Weights of a small segmentation model.
Training: 40000 steps, batches of 256, held-out accuracy 96%.
Rows from block 2 of a small segmentation model, named by matrix and row number. Rows with one number belong to one channel. Each number is 500 + 50 x the weight over its row's rms, rounded and kept within 0 to 999. All counts start at 0. Numbers have three digits each.
After each channel's rows are labels from the 100 images, of 14848, where the channel reaches its highest value: "responds to" is what is common among them. Only what is clearly more common there than usual is listed. The data: drawings of small networks of dots and links.
# convs0: first 3x3 conv (model.mid.0.convs.0.weight, 288x288x3x3, each kernel summed), inputs 216-251
# convs1: second 3x3 conv (model.mid.0.convs.1.weight, 288x288x3x3, transposed, each kernel summed), outputs 216-251

convs0.224:505485442284519517474553490524463479508410522515469476526486500478478499527505532518507542524466514429501471
convs1.224:519546513439441510434562549531488532489536517420565594518498492434498530465480485437488525467499477546529451
responds to: laid out on a circle; seven dots

convs0.133:511570411442460487485591405515466497481748505506501474472466448497476450505470462509546508518431524495528488
convs1.133:454496402557512526522537552439495532541536523513510524514522519475429527506496475460509496533490491485510534
responds to: laid out on a circle

convs0.230:518466495389423553488501471475493486509421565487515379463470496454539440542493502542531454630388489485528507
convs1.230:519472511528530558431563540563524482509494572520633486499445490498539490474521436497586535599526515530508521
responds to: laid out on a circle

convs0.5:500512608448454511506514519450495544512492475532471506503399454518580463530551549558514466509554499502471490
convs1.5:503535496547536514617437496448519515516511519488531501494577421499467429454492497535535465531403522461579475
responds to: laid out on a circle; five dots

convs0.177:586478658406388443508441510485429516526572461558478469476502479513542500467515508538525531452549530550548514
convs1.177:448541503520548589468442508499430495493448511480526511462393446479524553559412365411456470542490465457482523
responds to: laid out on a circle

convs0.175:472486539506656381496510601522508510482480445511518520485473506485465548537494527372436494520508489524344496
convs1.175:505514477427442433461520499477529494548548510448538447463530493518563520669488459445527509549496557504315562
responds to: laid out on a circle; chain

convs0.165:550475567443423506477500572614523532454390506584487510424536559506544506501567437570488554495536512570512571
convs1.165:465537497522518591359465494412509501597445453503493624347476509522530536541492422445544465523408403494510522
responds to: square dots

convs0.7:470490578524466510489554467522543512417482492490471446480508498580532478629576543418468509443534505562502482
convs1.7:540475497577413508459486536410546523384492441449501380535501555462431454487533554494529455517446442527656516
responds to: five dots; chain

convs0.53:476470502487490532507420521542542335525603499356483510498455497475480542503596535518492472506527492463500514
convs1.53:431551332461494505517471468498501308486487512415546558488476488472530453515490446501511516527398500241526485
responds to: laid out on a circle

convs0.250:518534489479458450466565558499491498515528498459526433467506478440506480388496478505505490497497522532490462
convs1.250:429486472526542506442450478491511537463486503530512486440507499520458516511471442480493479573520501494408429
responds to: laid out on a circle

convs0.145:513459604344531460491502542557456536582434494537525508434440506494548483517586531483485480495555482533569548
convs1.145:554448520539538516565550432407508485412498522479521476516457477450521504569521530530420553464488455451456476
responds to: five dots

convs0.191:384505553515533509516476559504457516463512423517516515513492565470539486545517509521624523652528555507501461
convs1.191:530474506371491521525495485521507509509479373496497498510508464514538498569426468464581491502464523489477515
responds to: square dots

convs0.41:515542447398520504459532428512442506560537543506563514504518521478437436498527591521535577468510547440504540
convs1.41:450569491497498456469469534473489576555493483503501439498530543476477527481431494411441420517524470490532451
responds to: laid out on a circle; six dots

convs0.185:563533501496434463508509488486462475469532471510500501458512527497512499476465468469555495511446493525477498
convs1.185:527476461585491563472531465465499455562559519514383464536440492458569437606495448547552471595557454521528496
responds to: five dots

convs0.131:434496560507437543511427556519586500510460492509502464573467524500538522424551515505460477457502507555336422
convs1.131:495503497379520619453528457530481459470414500446587467440537508477466472481418458539494471534443519476592413
responds to: square dots

convs0.121:523534548511630421493499502506541481519534556494488477464500487477526507363513503550463506417548471488378525
convs1.121:507500508436350398499517537489500510459491458458483470518464518459450542519521518519439437433478472511402475
responds to: laid out on a circle

convs0.276:535476565448515540471467573444476523459469506560447411481432508521464551463500438485560462546514467557459544
convs1.276:460503491563521410517483458438534492416556542489497432592460483491509587452499559521485482483507502466401518
responds to: five dots

convs0.202:503404438478490498507384493460517300509507501316488523510473511481468538483587508492503478484504490422490491
convs1.202:476501278510496500515503489464503258495502519355482494515501514500495495494497506499512506501415496162486490
responds to: laid out on a circle

convs0.284:483461537320478497495521558511487568508360509542487494532525544506538550512523553513511440544542520521518507
convs1.284:536542510453457513423543465501484483468519517378519566509474460492497504478479498497496598500507513500540481
responds to: laid out on a circle; nine dots

convs0.76:559497446427407581435443467469450530419499476545473515479480546549466472523476518471569505535478546458548571
convs1.76:463558494499499469501525470464512507555471509451489529513565576416502602479433467447455393500490471484507525
responds to: laid out on a circle

convs0.231:506409465500477504482366519459529315526499494340490508514481506482484538492587495479488497473516511432506498
convs1.231:484483302506493506509496481488472246490479499370491508492496520512504489501493497506509508516422485177499470
responds to: laid out on a circle; blue dots

convs0.139:527407502459531511476376527485525307507454484358491511523465507541503577500592511469498472457508503452453545
convs1.139:519479335504464449522447471451493267466484463381478494458534508538496486453470519486487520534388515262531457
responds to: laid out on a circle

convs0.35:509483525506410707489477539528415501510541495536527549486485500489517488625503498521481497460477509523451474
convs1.35:492517544517497581460548525511500501537536462503580437522475490497462496546456496349439491531492348492655503
responds to: five dots; loop; chain

convs0.265:685541518507492568497508490538528503582522671462462517477490495524564502476494480473554476526509496523469536
convs1.265:393468487317410494495565564520467533507465566515510446532413550508475461458470513444506516478530372507461537
responds to: laid out on a circle

convs0.183:500533560443523514474531541599400508464367500546533531462478485487445537543475489541515479580461531524502509
convs1.183:484507493511552550470556463468543524568474531489516563526445557521547465556467436531470572445505494493613556
responds to: laid out on a circle